From a checkpoint of a small image captioner: 5.95M parameters, 6000 steps.
Rows from block 11 of the image encoder, named by matrix and row number. Rows with one number belong to one neuron. Each number is 500 + 25 x the weight over the matrix's rms, rounded and kept within 0 to 999. All counts start at 0. Numbers have three digits each.
# gate: MLP gate (encoder.blocks.11.mlp.gate.weight, 576x192), inputs 0-63
# fc1: MLP up (encoder.blocks.11.mlp.fc1.weight, 576x192), inputs 0-63
# fc2: MLP down (encoder.blocks.11.mlp.fc2.weight, 192x576, transposed), outputs 0-63
gate.136:489501500511500505498490486499500514511506489502504492488506506507497499504520500507524490491484503513492493499516494482499514510514500505500501492513487501500499498510497489507507489514500495
gate.137:497477504489507500504499488517505505514476531505489493472522516496492483508506508519492501510513516506496502513497514507485501483515491477514493490498495471506513485469494507525503543561502491
gate.138:486533536537521572528537499557574464548581520459580461495454538520490429443505492490471474508500455487459492537528503487474437483523483473471516509457526457509616484488475550507504502488541508
gate.139:497491485484505500510496482500499500506513498496528497487532502510491500489491492490515496498472502483504498490502503501477485474489488484494513481492496527480503507472513491507514511504515504
gate.140:484502508466506466434563575477497410401488564543514488533495497514493538418551511541451539417483488492484471486547465476482484509560499541448507458516515571499442549524532456502485595473528494
gate.141:495497492484485490491504493499484495513500512503484500489486524498495510503492519501473507528497504493487499488501500499496486492504488497495510488502507503509501511501498488498503512500512479
gate.142:531467471481490501546472515520456499509563461496489455456455500518505474496540523537527483501473501497483486433506482498524498503495501491513488546447531483494537464528509456509523457506487464
gate.143:494493512527504509491505513501514521484486489486509493478500523498517474509508509519480496476513505532494492495508534497516512538519473507490502484490519512464536524509465486500480479509509519
gate.144:502510499499494490490497525531481549493498506520483523531491508517500534493489517459505504515481508521534514495507487493491495505499486515468488520494478496484531503502500503505456524509495453
gate.145:524515486500464487496483538484493488506536503536482503518528502503475480514481468514490488515503515508494483522528511493543498464517500490491527510546512492526494532510456465522521512503493467
gate.146:475486504504487499501483490529503507486502508487476524482499521503504513500489510517494474522477474527495480495502518502504496472491499465501503472518516500489502476514508516510512501508475531
gate.147:515493511515514507499512500510479494497496502494496497481504512522486501507519506496495500483496503490503503516494489493503507497510505498501513482522492501503508487499481497518497503503500503
gate.148:517503490508501475509512499531499503522498506492492497503484486507508510513506489510504498521476500503482494500502516511516506505505484494497485478483506496503492511493487514526524513519505501
gate.149:496490495496491494499507491503498482495498497501484514497500500495515503502506514502504499507514503500503502497508504504508492500495507504499499489493488478494493501490503486510501514484500491
gate.150:494503504506494509509493501517494503490489509490495514509514510508505508488501501508494495501498499506493525504510486494520502495493496500499489509512510506492502500486493506493474504476497493
gate.151:505462552468512429510604500480504506515496482569466517473535489547474426515546525521518481452510491420461520500480500528479535568447537513486504526451507455546531503535476456500469472488495536
gate.152:515505497510500493497508502505486505504503489494509501496511484491498501489511492502505494510484505507514491500487498494497499498496501516489498504501493499485495506498519489498502500495493509
gate.153:503565546515496479439480492460449442528527505531560493546472548500562486499506513467463575468515515481493514504529458431479461511527503502549476490521451506525510419471508539516504575468508499
gate.154:502496526504512513499492511507504492495501512493485495494493513501510507502506498491508499508496508491506502502505492501497499491506487495513497511495489501517508494513503493494489500494501494
gate.155:499480480523519501492494497490508512501484516506498501496501498497501493496510501491478522497513507495487501498514512506476504486510511499483477497502489510502497504516519496497512511503490516
gate.156:408561522517550509483491504450467503491489542480427523530573545467499527550480492507506473471478527473513441465512435516456461516494435463460469532424503564552489464481473524515539523535539467
gate.157:469497489524479495513498505489505491499477500479483487485531507489490477512475503488500494477484502508486474473513463476505475522490497525494505509513503514517502500496495480492485502510516508
gate.158:510483521550480482565463483577514492528364468455490510503524438556539505514501443495471539523560506529461485444467507510536430437519490538552492487489540486507453527511491447352486529564569465
gate.159:530481513519506499496507525515505492511505511523510500504496497471500499497499484505485502489482495519511507495488504491485517485488479493513483495487481498514520497493499496503508497503498484
gate.160:552522464554489479487511509479521479424474544429506529525495439467442463459475461438440465472461515481532489536469507421511523557500511533576465509529525504542492465515494479457486511473503512
gate.161:450569516484576449447466479585418619544475533511427527565519431503511451457493457474449515499461420457352510525607518571499460529610462561482495538628537541515422523503444489486422573541468444
gate.162:489470501522494490485496527530535503534489502483476488509486516521502511499491499495503503492530505494491487523465510500515490488511501502485479495478538480507485496478511509507504490493495476
gate.163:494502499502491507509513495494498502499501493503502518503504491502507489508497503498501503505483520507505492499496486501494511510515499493497506499501508501510503499495499504498489504506507498
gate.164:482488514519454493481540523519521526495513534509516519474489471473512495484480519477498544493512458513539443468522557436556442486439488538506419481521451523506495512461539546503487525495457499
gate.165:522502486501503494519495492502503491490514511482504495494492505502502494510507507509499503484487506485515509499502499483484498491497488488491495505506497520487502505494498501499500485499481498
gate.166:488518505495505497504501499474504504508490507520511502496484522514510493524489498496494530511469493519510499507503474493504505486498496518503505494516510522507501498506495515508477505508480508
gate.167:475537500487501566497519513501456499531510509514518468496494531527492512515492527459489516534500492515498489493471434515446482489522454511460515486508494488510502527486502470490499525505510493
gate.168:505455500518473492485490506490497471484488495509508504474524522507485501493523501501480512484505527512498473529511490519516465508455491508505469506506513478499496472478498536485486478501510469
gate.169:499513511472504508496506489492490498504475493476492480486494482518502513499515506487503491502493494503499492503508512516469500490497514497505490513494498501498503516480501497490505508486491493
gate.170:574481472575517489519590500548480501488489583428553452505441531442500484535540585552401515551521523536568563531482418479442548491494450496478484512574437471525464475542498493559466570509454510
gate.171:528413504464487507507473476497497486491461512502479506452493476485528495522501472498480506474478490548435501530507517488519491530492491522482512497507470519475504483505449474499503545514450474
gate.172:535526507497507557487469514486507483510488562498495472524486486516509463571491490520530512526516510465508485498503509492485517514514465494530478489489537523508482505472507501514470493508481527
gate.173:512491483521505502505496519484491502487486506489492498490497491497521506496513524519501503498506500498479500485490491492502486501481500499492486509499495515501514503484504494502494490496484505
gate.174:495507493508493512497494498501498493500503492506484502492509511499504498507510490492519496498488501509507506495503506509500503495496494492501504509497490485497503494498497509502498516492513507
gate.175:465542489515467505547440522462504537509447545571542567451505517510574465503462571520504603468446540451502454475482469564521455560508508487465508558437513437522506544481498483430486516473459501
gate.176:452536474481508492491539507468538476446505507430527497455514479487480500455548511505439512477515474541498554432509505485503496566508467490484495498516496510480509573490500559472538507541528545
gate.177:503490520474484507489494511496553473495494478491495498495496463526491496535536501510492506499478513477488492505515520490518499477527477497479509511511489506503513493500507522478513471495498480
gate.178:496493509499498493495502501493499511514502486502504492502509499502487490494500505497489491507508495503501498492493504501504499494501501500500502499508509493504501500509513504499498502505496496
gate.179:448503466550518489483478480563525487489469492501490486543513502494509533542511478547513498499460504535486479482509513479527498469507488527514530487537477521441499478517497528500489503494493495
gate.180:505499485500502498481501506509494507548488537519508517463517483494501511505518540526494478498483503515518467484514489482480494515513492485488505476498535513479512519520491485483492510519504469
gate.181:431435437513433578500476586394427560404440498473602554563572535463605573499447470467452534506532490559508551541507499492415635494499438491477538405408430497553564483542421506578539523505514476
gate.182:492479504534511476503481519500493524522517497512510499502540525518517537463527509507456496496500519525488516483514532494523491511491459486489505503491488492515475514512474524528502483489499501
gate.183:489534489506528514494463467491502524494511502505506505504493504461493512503511523513505500507496490495488528525509506514504490519487530497487528506485508496489512496499502460495507480456490492
gate.184:538517514509483459489519520494540508492504521492507471524508486490488507521463535522464525524510466475481497496527473473496532525480479530501499503508480504469493528499460481520502501478531519
gate.185:507491502501495508507478502509506504507506495500506487458494487507487509492490497502507513499507500502509498515506481506495516502501480486506513493491504504498487483491500494492495502493489484
gate.186:494486493495496508501491509487497510493464489497486479502518488506500510495505498507494501499488486499498516481503494478476491501505501495489504507503495502501508506500511491512506494493507496
gate.187:498495526489475516499454495516500515509504514502517488502524501484529493500485489512488511496477548482481503495523512485495475510513492476486500505504516513483477470487488521491490513472491494
gate.188:495493502485506496495487496489504502515500529496507475519512486503491518498496513515492515493495493503506487501504505488501503510513494512509498496504506508502488511514503494508507506503494506
gate.189:498500508508519479505522420539499470484600472435530473475483477514438530580524511566513500454554417489474521466513506522495462457554506514468516535519538523467524481484519513511472477492572531
gate.190:472449484530419484514453494495545512521538470478487435459576510527484506485439550464522501520534480564562479491490601485452500478498601429468434514484394495574429467450521445593463491474436472
gate.191:498526501549476534486493535539486491474519556516501483495531509442543432527485489567443539520393566468521563508474528553544499495459546494532536479495521485539516454437512505459449560457471597
gate.192:506493488513517499493506501517516503503493481483498498489495491494497502493498500511507508509512493502490486507498503489495486490499490502500494494505508504501494507511500497490513507503506512
gate.193:473469490509506481533456480484505524514485518480478475511493507495488492502496522486523487506509482509490509500477516500528487484494484458481506531499483527496506502496521445491489498494510507
gate.194:512513504508504498485497498502503495493493498500506493486514498481514521515497499488525518490514498487503495510486486494531504505521497507506513503506512494522514503461501509507495489506509515
gate.195:481486525511468502509505476517512518509506488488496533500464497481506502508516481492472493481507502479497496498485494526503504485514520490497479500514521486469497482510493512497501518503498489
gate.196:494494508495516479505492515506492506504528511523522498497507501510503479500502497494520502494505516504518467504479509522498508484496492490492498488507512498485509485495495505521479508464512474
gate.197:478507500513498473516491490495483465475476477497489510487468521525491464503527507470494525484470478509525534469501506531506482486498490506519548498495505520458574485514501502468467482492465492
gate.198:538443486495473514479497474515479501462409474481458505512454459508520457516498504448523487479499499493476557555492484515503517496500491498479503478515498492481511504489497545459514504498517522
gate.199:516477515508518478473501485519522489506482482489483503518494508510486492500517492500474488512525498473503496498500507477490507514478485499510500530497501469537519507501539488478511469487487505
gate.200:493517487507490504492480483493493479516476490469476537484474484525483509530513510482481528517512523507512523504526522519515472512493509493507495495520510497542472489508531475512480520505514514
fc1.136:508505501485490501497500499495502522492496507510492496501501505495509495482512504491519509493504508493494503491502497505495506519501511500512484496506489515506494502494506479497487495502498500
fc1.137:497514507496482506496524503509514499489496502532504501495508493481494500480475497488512494543499490484501504503538506495511481528511499476498475503508497501510492489505495522485487533492515489
fc1.138:518443514569488438567539545395473488498494518533508553521461555525486434466419511500473534506539528513417532556441516453512566491478473405528494545479544477554552509482431386514535574537505510
fc1.139:499487505518493513485496507526497480487493489505482514509474502517546514500490515509495513482503501514501508501481490485509501504507508485506506515506485492506487507526539522506496487499523513
fc1.140:513515469488497517518525434518512545518480454507459521512450603552490458563494478434556478561537491477518532515473488520485513532490490489541530524531433476492542470491500538492537438483472478
fc1.141:514521493497497483509512495494500499506495504507499509487482490507505505506509491508501501497482511503496515492497502492506496506512493510518493500517500486505487495499494479511491507520492499
fc1.142:555547509505536478510519524514502482520459464488513510558505493498478495494495488486538466483499506533520524480485492492503532534512501456479481548441487496489512493468499509475523500499510440
fc1.143:528489492504518497507489511518487515519502513473496539521467505522494524499471487500491463481451482501517474505515493509491502491504492512494508528482502482522471489498531518496505534480485486
fc1.144:514533481500506485481499474503512502508510479489519537519514523499478498513512529539484524458480519522497549516502519525539520499504515494478481514493533489487489504480477499481487504484496521
fc1.145:527478526490508467465504529543539502515524511548508475524514556492504529494491467461472512470485513497537488505521509492511448471501504520504477492485475483536502511468507500521496499496487498
fc1.146:489525520504493472509498494514484489497517496489471505510512514491514512529502503500514465488527477512469484495489487480513495494490510524487519503495510504492519486492522516498500498513497492
fc1.147:498502500505510492487515508506488491500505502511506499518504501486502489496483496502515482507505495488507500507515504497498493499491505472497485511500504497484519488495492501511490501489500489
fc1.148:482508505503526498497515495492512489493495493500530529494524516506496509493512500493492486481502507488491507500491484481492498491506491497497520480510487524491505511506501476500489489500511485
fc1.149:501506490496485508505517493523496501508505499494494517485509508495499504494505499491522507492486498503498500515488480495497502488489509496489485501489503511490506501491500491487497494496492513
fc1.150:502515512495510485497492510496502500502512509495494502503501500496505500495487510496499498488507506492505489515495501516513509503518476484492499517488482505509474523502484504511525490497485483
fc1.151:539514543467567455532534509503516491503482571468440538530471496531457453516541513457458454485505489460467509457471473459503516550499519530501501534488433510497555517535522558518465489525467511
fc1.152:489487508495496507500505500481510488494507518495510511504502492492498497482500491495497512470489508493506516506497504512496502500497509493504500492496509506491503495497494508489501497487509488
fc1.153:518460532501466490451471501580472500513498494552478505541508453473575529477500500469471464540491505481475443473542433561511515547474506494455495496489490426503452435533465554517454504519484510
fc1.154:504499508497496504509503493505495501495503509502503490496488510495501498496511498502496486498473507505493507502494501502511496502504505499499502496501488491486495488492492501503518497495522514
fc1.155:498484502508507495489511493512507511498513479518500484511489513478514505477482490514507496508498487491493492509521508491519492501486483516483504498493493503502502496514500515520490497497496497
fc1.156:462463484473518513472516457465541465509456508501439546555546545563508516528512467517571520488498463521475506475521450509542449486518459535477460489478537443534499498464457470546481502437535486
fc1.157:513494500488497528504472477497528498515499513506502510507487493510513502501485498496522490495484501496469484486486459501484505493495522513476525505495495486500521502493506503517493495514498523
fc1.158:512430440451447571533466608592552592498506421507409451559477500533525518419570465518549530481517523525402535500498495462554419470487526506467545561514584543535507513580486453530470445529494464
fc1.159:482493533518486496489493500511477485471497499499507508514485527495503498519503503513495509500475503492514523507496508506514492483479498481500481501495497507498505487486512501485499497481494507
fc1.160:465425504515480498528470473552474521507450523548514445535463503536518470579510493573563486535509461462438530509539490521546498456483517523457555518487587502533522526507579515527518486476485491
fc1.161:410502434487491400452482483635431628558497559602444469516556464549507477524524468471465487567501450453402523495595471535518455410518494589486472518582525541506442450480451491527418524549474434
fc1.162:509506505500515475496500494512518513491478502465532515522505486499496489501470457530469477491474519470469504483514489492508525509502494510517492508494466489505484489480516499510500459538512487
fc1.163:506502490512498498506500492496500497502506498502492483499509504496510503505497494506492509503496507491507497493505495502505505509518495501491508488490492504499506503496508506505506497499492485
fc1.164:519465486477449507490461497520519523452505502518526486507521508554514517546520499494476531437525524470457517566474521521506593521480550492531523514523455519493514512523515465568551492491495567
fc1.165:508514491509506509494513493525501504505509516515509523490504505510500497501514483498498497492495498489482489501481503511495492504501510481487507493500515495502510499490505506497506491483502502
fc1.166:507489502485499480492498485508491496524500510496504492528494465528501490487503474497503471504487514502505504511523499508511492480488509484504502521506510495489494506512488510499518516499507515
fc1.167:525466522513484506487538490496453530512511480543528482495489532472529493465491495488547496529491529469504504512488500481551520537455504474479473481529520529500437508471485485520471551485499484
fc1.168:500484472497484494476495467467532464514493488492484504473477517506510500515511518506468512482534485509476457525491507506493501502494490528501506483483482499491497481477503504500493489480528519
fc1.169:495514513514491490489510501480517489497528508516503487499477497499485511505506510501489498492512485513519506493526498490516495509490476489473492496505508500518509495491492499481504492505489504
fc1.170:478581616551505525472417540485482579541530415508433505484444474504473528522566502458480485462487446452515465426503523541600436444565594439500446472475451546539429446483427488526544480537465542
fc1.171:526563535509528495509520522461519505457485488500489509538494479493474495482529500497494506497440510481509486475506464503511520504507497537486502507551531507535479461503466509525473490485476489
fc1.172:468496526485512499484541510499481524493498448525539526488514458512491496469522512493495466498494469525494466482494494502528531453456523492496532507519478482516552510502520509482549516463516484
fc1.173:490498516510493496488501484510476493493498505503516508526506498503476494510495524478507506494502508473482509497510496501499500512500511484502510495481485479528507511514511504494503502496504502
fc1.174:500504512496507508504489499506487504507500508510492496508507501493506500500515514515499492498499489508492500504488497495496493492499495508508503476515499512493483504488502492505505510492505480
fc1.175:489453598499525540467557521508443509503529467453466513491505468466418513497522384465496452528495514597500486570507479420422493451497478478505476496506521517505515436537518531467507507529518457
fc1.176:523555537543493537520450507518536509476535480430490515536517482500469434499500551483481448491543536532491521461490471511494484512454512464514453549539486509493472552515507529584500462482482505
fc1.177:499545524520501543522484481517503493514464490476502481455513510499502504559484496492470482495517494510482488494515495501541503473526475520512509462472466471508524479504507517508515480509497498
fc1.178:495500510497507503486495495495503503501499510508497499490498502491504502497495492511504500500498507497492500497506506508492498495494508499509502493504489500496491498496498502504507501505490497
fc1.179:490530454483470469496524539485500565452542463476450515490500515482526512526515521518506543477545515501498511541505528501507500507475475529530469504525485488487463465517519477470478493536506462
fc1.180:495474500463504478496504472491522497498537508492511491557509504519504507499492480498505521480512459453502487513485462496482510494509474540498512527517506509536501498477494513517481458476486508
fc1.181:511640535493505476513504473539536493566496476484494472395456486551396377445566519562539383505546520519427445528544542492476378452486462485543503540523469476505578518508507496382504440526466476
fc1.182:517481470511520487487499511514504521498504487505516496531529491506546505483527528505505511488502523473496490496497510488500489511537507497516478499505487506524495479533483487505516532483515492
fc1.183:485518496491517503507479499460473496486497506514492493481516479475512524509500486500511486506531495491520535492487490498484510498479528490512524483499523489483516510495520502493506503487512498
fc1.184:564502477486505488477526507505523464484555514485497471516478512483474528518441470474490468502478482488501495486473468492516483531488508514490569495436498487531501486497520499469483520478500475
fc1.185:493493497494498492484527500510512507504492513492502501507500493511507499489515501504507487494504505510501515485488511494505496484506526512506503511492485496502498505511511485507513486488508497
fc1.186:498505490503481498500489503482499505498520498528509491489520518501509502508494504492496508489489513482491475498500487512484515497499487495521481504522506497494482517496522490500495484476514497
fc1.187:509493484515526522484531486474484484503516487509485515504451509480496497477512513511512490484497484502491467509490480507504518496507502529504486487511506489508516522478493490504529463528509463
fc1.188:504490497494504498501509503495491503502480474506494499502493493502508483516498482510504502516506491496501494492501510505510501506487488494486501494501472498506498488496504493499490508489529516
fc1.189:471522466477466446496492505490453487535521548483577537449434475503546482509504485524545513424536462436511576420597496481482446500565518498449481479492499445520445450496488572466479470481441546
fc1.190:401411554506452500507459478482497448508524539530501500545555524525526501531482472483500502474478539474453541536547513525495476529489504524499537503508533567559503474531509550419497521433567413
fc1.191:450559547448537495523418498549512515522541501516457517515491482589544509444472447497469464476486476517469456509539441464525456521562494586503475438545523513473422472562542492514504579542531458
fc1.192:495494502506498492512500498508487493497497493499488508493493496514500507514505497493501496497494491496495485483494501500503517493501513495492486491515509507505503506510504497511493484498507488
fc1.193:480496515473506521504469461471516517518507482512497535518476493484483488516487480511469500509502517484488466472475521473516491538490497530515494515483496522516514532503517518508500469528508500
fc1.194:496484501513482485494514501513505468497482495515480514519516485505499514490502498492506512507489496506479505512512515479505480496482497503515492495511496492507504501504527495507501491512484519
fc1.195:509506515512514506503539489519511508445510512516531465488497486510498514499539512482504506508464527461499506486486509502521474488485464500484516502496495495505510494489511517481499477496502515
fc1.196:504470486518485524515506472481500497489502527480491499528509520484520517499473517519501505496494486490484492509484495522518523506515514490502506510485482505492472515502496499509520509515492514
fc1.197:455498523506504476490511479515532534514488524498477551502517505507500502490518496484498528540476499467467539550465498510463508527490467487493487504496542489489486533472500511501491481491523514
fc1.198:500496494479507537515518450523492462494497497472432456512464483498536491502438490462491494521498489524488544465493477496528501523501460432450469464485468504547516470476475530490503533507494532
fc1.199:510479500503495540506464518493502502504488497492502535492511494512503525495519494505523492486480512523518492476502507509499504515503497496506537497498517516483492501521504478506499492536491496
fc1.200:495525494491483518516480489500510487497512506510508516495475484520469474517494489498503498485503498503475504494524518497509497486496504481515513508491494493532505484481513482504472508508512525
fc2.136:494483503496488499483505507515493497493490486499521495503513498506500508503514501495505514494490489503496499504516503488511496501488510480489491502512498494491517509482504522510498503503493483
fc2.137:509516509506499487513475472488488500505494487530490510507491527493507490511499497484500511497497513538500492485492503501501489502493497523512509501517505490482511495496507496485509498502490486
fc2.138:553519419477390510553516479491510440522512427584408483484458566525558579538445521502510449609437488506401429403560581455488525556501486552469486543470554527474542487524533500512516495486458487
fc2.139:498500484496510508516523505492513498484496468500475497492506516481511472531516497519511507505494512508505506499495493529508507482487497499488509505492485498502499523493480496498515498508494490
fc2.140:511503500460616480520538468476466494459459484498507533483438453521515536527512448547486490522548545567543471511476481511473550502530431484488471514479479497484471525426593503511541490471514406
fc2.141:494505486494499513510508514505504503509496511486501498502509509493499500487486512500505501512510511486493499508494508499504482484479505508491483504514485497511506502499516493508496499498528486
fc2.142:490510496470478527510501478482487504489495535523550504515493481493499466495487533481523509552498540492543511505487508478472487492469463526514443499539495539489518512518517462499515486511519487
fc2.143:495530500504492510519517490522487488484484501534502478496494492479487471487486486509487490541487486544471493506491486490476462511503486537488496481480514509495517504495497504506550521482500519
fc2.144:527481493519480481505507517483466466493492473498501498477476516493489523484492508480507510496505493475507509485510542538495473505492503507501494497528480507537508508506497517497506493450503517
fc2.145:523472517501495509534481510494523514458504495481537485472491477521544500467497477494513484512492508478494501501505484500521488531480497519523494473535496502483501471497523501524495501553485507
fc2.146:505510515502519535490507502494488504478496496493487525483486508478483504498491507486511503515513506500515493507502477500486494489483503495514482490492496498511520499509490491472499462503470485
fc2.147:497514505492508490487505499495488505515492503502505500490487506493512503492493504495505502492501503490516498505498504504486500492508501491509501492505490499485505487500488507514500508495508510
fc2.148:498486502510492487502490503481513507493501500508503504507499506488499495499515484489508502518491494493495488500497496496506501493498506493501505504493497500495497498507501504504504494504500500
fc2.149:497500507490504509489505500490497498500507507506483511506500499508503495509514494501504501505514515491497489490495506490499488504505499500495495499501497503492504503491505503505503502519496506
fc2.150:503497502496495495506494503503488499495508502509493486500508486500488503498493498499489505520496490503494513490510480492494484492499492501495492489497503508489507494509513492480502510487498511
fc2.151:508449566450432507526500498505489504502463449556494533472524486433500498494468494496503485450479499512544545509491468475527491500489453455510490446525484487536509480485453488466516461465523548
fc2.152:481502504498504506500503494499503494499514495517502494497506507497492504506510496504508502504496506503509505482494508505494498500493503491500507494498496505505499494488501509508496511492500509
fc2.153:518505475421506456510481505472463450519499540514452507479470496548496502492472452513488533523543579507458464450518501479506525514509481453441474457520510519537520507521462450477501493480468520
fc2.154:501488496502489485494498508506491491495503511497496502513503508501493496493505500501498505503494505500512494501489495500481505503521482504505506500495486489511488500495506500497504493505501494
fc2.155:497508507491508508505498496501497487514502497502492505493508508488507510493501510510504500487498509513481495492486507495494501488507501507509504511487506501495480484499514500499473504510509519
fc2.156:460468520544495588449443500480500510550504544541457499479541487472531414529569478510483513472512544500541627520527510471491489506479458512491482463499448530516550463489517489460539481500491476
fc2.157:489502499505458507506495510479506514511479493526497504495510515490510491517509523497486505479494492487481479505500496492489509503507494505502489501477485502508500514517468490490508489491511506
fc2.158:481568494472529508478448494510516453503493441581658474465467448549556511512494451453482526497445487485623407460481550504449502546554390627425483470523419510448614399504560484498451502455412517
fc2.159:505499505493493510492493508516484476500496500497491507495506503478517501521493496511511495508494505483497520491524475496495509513494501504499524503473494497516515497517497513492513496528489509
fc2.160:484508526535459516479493531427523515532512519488514499590485494464484512474480485481501503402508529533484525438525451481499450482529504487467490469518505529523474443502495518428563571497495522
fc2.161:539580467397535576475395527450494540517520455447424366439496457485511546479540461432450505609487479524556508548531434515560517581482551555424480521537481527455460496394587575471497574427448564
fc2.162:508488496500502495507483527472498503493514513488504466494486492503503509507512501499498503490494526475491510505502494504483499520514546523536535511488480515494497503494499526520488492513482507
fc2.163:499495501489492512501502503499493493505499499481494502501488510500496501505502501484494506496496502498503509501501507502495506497503505497512501500507501496503494499494506500510509502505499496
fc2.164:444539511482458500510545547497518501512460489533526502501425489489511486515534501486475532477447520500559497448479551519452469454532511492505513508548419463459502469484490465530499517476479527
fc2.165:506513506499496501496518500505506497499507495515506500505486495517495494501511489517506508504502513497506510490522509475489513501511490505528515511511512491484491504509518508503495522510505510
fc2.166:516508507503499493485502488510487519505499494501480508504508484503498482482490502510481503482515490514485503497485495489496486511491499503512494511494512493498495486491495498516503488503489488
fc2.167:513535510497527482498483500519499509538529517502509477481462501494487506476506512520506492507485511455536486538481507529460476488506462505484487501486483473493504503509503517481480452495501490
fc2.168:476483485486518503536520482509497521506545524510494512502473500487484501501521497493508514510473495481489504535504500532481496491514506500500492507506499485521506502517479503503489519522473496
fc2.169:501501520505508493498491505511506498499482496498482510492499513486521498507488490501503497513490493492509486510506492504490498506492497490506509509506493493504491500501513484493487495511497484
fc2.170:536588533448581523506495634530475470507472481542430500480432490555481516451553503529406517566594533447522446540476513550529473512526488535438432586510498565485520482508578503447458469511432511
fc2.171:503550510442508513499477534470489495501477513476489497503519483490522517526497493495501490548521529513489493496506493487524499538485508506513492528508498494505525503524513497482520471495490484
fc2.172:522533479486516510502520523503516495503507478441495517496491493484426483489529487487490484526491485506487501516501500509487511484497499506476484513454487512509494516468502511482505489514490507
fc2.173:485513504493502514495519485504504498506480503506507491503494504517491489492505498491499488512491486504508487484507504491475498495501505504490495500494503499485495500500504504509506507509511505
fc2.174:509510501501500511501506503502500515506501505497495506504500499516499505500497503498507500505504501512505487502498502500499502501501495497503511499496510489500503494489489497508489505491512493
fc2.175:552496506479508506505360490476471488494548482475437526566541500473463493497552500454495471542535502531516466472567506522506558485540483463450495411461530449475529526513532426500515454525398536
fc2.176:494489482529467523479528464526528488512539485548516526493470489476515525528505465471478516502486454534494447540489484508516489463497457482489538467522498452528524490476526523511513507502485520
fc2.177:510530501505534517476462500499518511496493503486501510476480513521475484482496504498473517503524495484500510472466520502509508504507519493465503512518498495489508480479454472477476509506487492
fc2.178:506505501506502497502505504497498505494510505496500495494492500500507498494497500501494493493497509512489501500506496489500487499501501511498495487505502507503499499495498509502496500501498499
fc2.179:534514495484506480492467497449515469499505488489462495474476483487494513552508510541521486497485486510497482470489523475504471504502474525463494479518520503507496469492504533509509521491493487
fc2.180:509512505512481512519518518509491493475535510483494486532507502503534493507527478494516505501500510510523481510524487509516496503477523470520467476488514508508531498495511478520492523500495486
fc2.181:587525515454502440468440488515537509514477485502477466509575474612532553513496457439565475511490441476490444647512487428532463535478531548567467412459499481503518509528564461510496439556407587
fc2.182:504522514525472491507509524485495483507476493529490503512522503507483514505522474494504484426512505511513494488492497482476534538502529492507484479519492524502487507496509496488481507500501506
fc2.183:500502508527534527513505528503505521514516499515492510519517473486502495511499492480517485508513497489505532485498526492518479501523502494503484501475511514486528483491507481504507501480485512
fc2.184:484483492504474508518505514495513505527513494539495472536505480511529494512504475488508485503475440510474469560479485491521513489460511497544514480484490484484496501500488488520513511516518500
fc2.185:492504500491503497492483490517505509515505501503503502487494498497493489506500512487478500498482502498502490498504504525496487512506499488508488495484474504503493501512488502494493485489480488
fc2.186:504506514490483499497497511498507496506509491497500508496503509488484503500499476514505503487513498524508504489488519500510504523492502505499489488498497509498510488490499483507517503488494510
fc2.187:489507492505484515512509491485482494483498502500508511507492516527483504488517489523459485498500488497501480499501462533506507454499494525481483508493504487506500483494492509499501505490505483
fc2.188:476500503497496485481490495499517493483502491490485494483493519484500494504480503507503500498508488512513495498477491503499509494503491491520507491489510500497505503508494516500508505496504506
fc2.189:524559527537422423507495548478525469510538491438468417474476495590510524506532471595446500502573470505564496540481433508403498466548545503459538614407518510525530459528562532514529481534516483
fc2.190:471475478524511483463483446530472525493558495572488502404436533514548492544552535522503413483492481504548553463450465456483541476507470481504478489510541483490514494473532582427445504502466545
fc2.191:468513473513560525479485566429493612522480505459505491474513472551497496446522529558512515550428501495473510531495538492468482554556408539524499499498475455508550450507508513539520529462587482
fc2.192:495506495503490501493511509506497503504502506496514504497499493489498496504512498491509507504495499496497496513513510494496501506499510498493507490505507502491498502498512502516496501502509499
fc2.193:518502493517512502499487490501516502521513501484498515477516510504517485506454537509488482523486474488502501476512516472520492537503492515473478483488490498526532496520498516484510496479494523
fc2.194:483520491492513481483504495516486506507488502489504500498493500506514491515499501503500494510492501497522491537494499492501511510481511498516489501486493489498509510499501489504479504510497503
fc2.195:509522507501496469495518467494526497512495498534494499495495493476518522484509517476520479519496496493506521492490505490497512524484517514505510515491501482508491496498494507495506506476520490
fc2.196:508512509517498519513502512501469489516507484505486510495490499482499483508508502487529523505484499481509502495499500501488502498508501513480511503490500505492499504511499506499532527485490505
fc2.197:518472496504518485529529538479504505525517535527542538477484480522521497479537537492527509526472503520446438521504511483494528484532503485499526493458502481486459518509526515466483502503489491
fc2.198:441528502534517480556495493505496470475449487492511512501525552465547481506488558521502507492525520501522494485481481512510458489512486432506531522516539527516529518496526489491482529508504460
fc2.199:496496513494488480499517526492499516483508484484518473513511491509472509508526498492489539480495505521493481466523491485495519507511500493503482499494472468497521517497515491502522504499507498
fc2.200:511502478466512522510479490496509498528502497522514491490498477509517506508524520493520466510494485510512509478509514524502507496498482512497503509511485499492500475482511489489508472490523493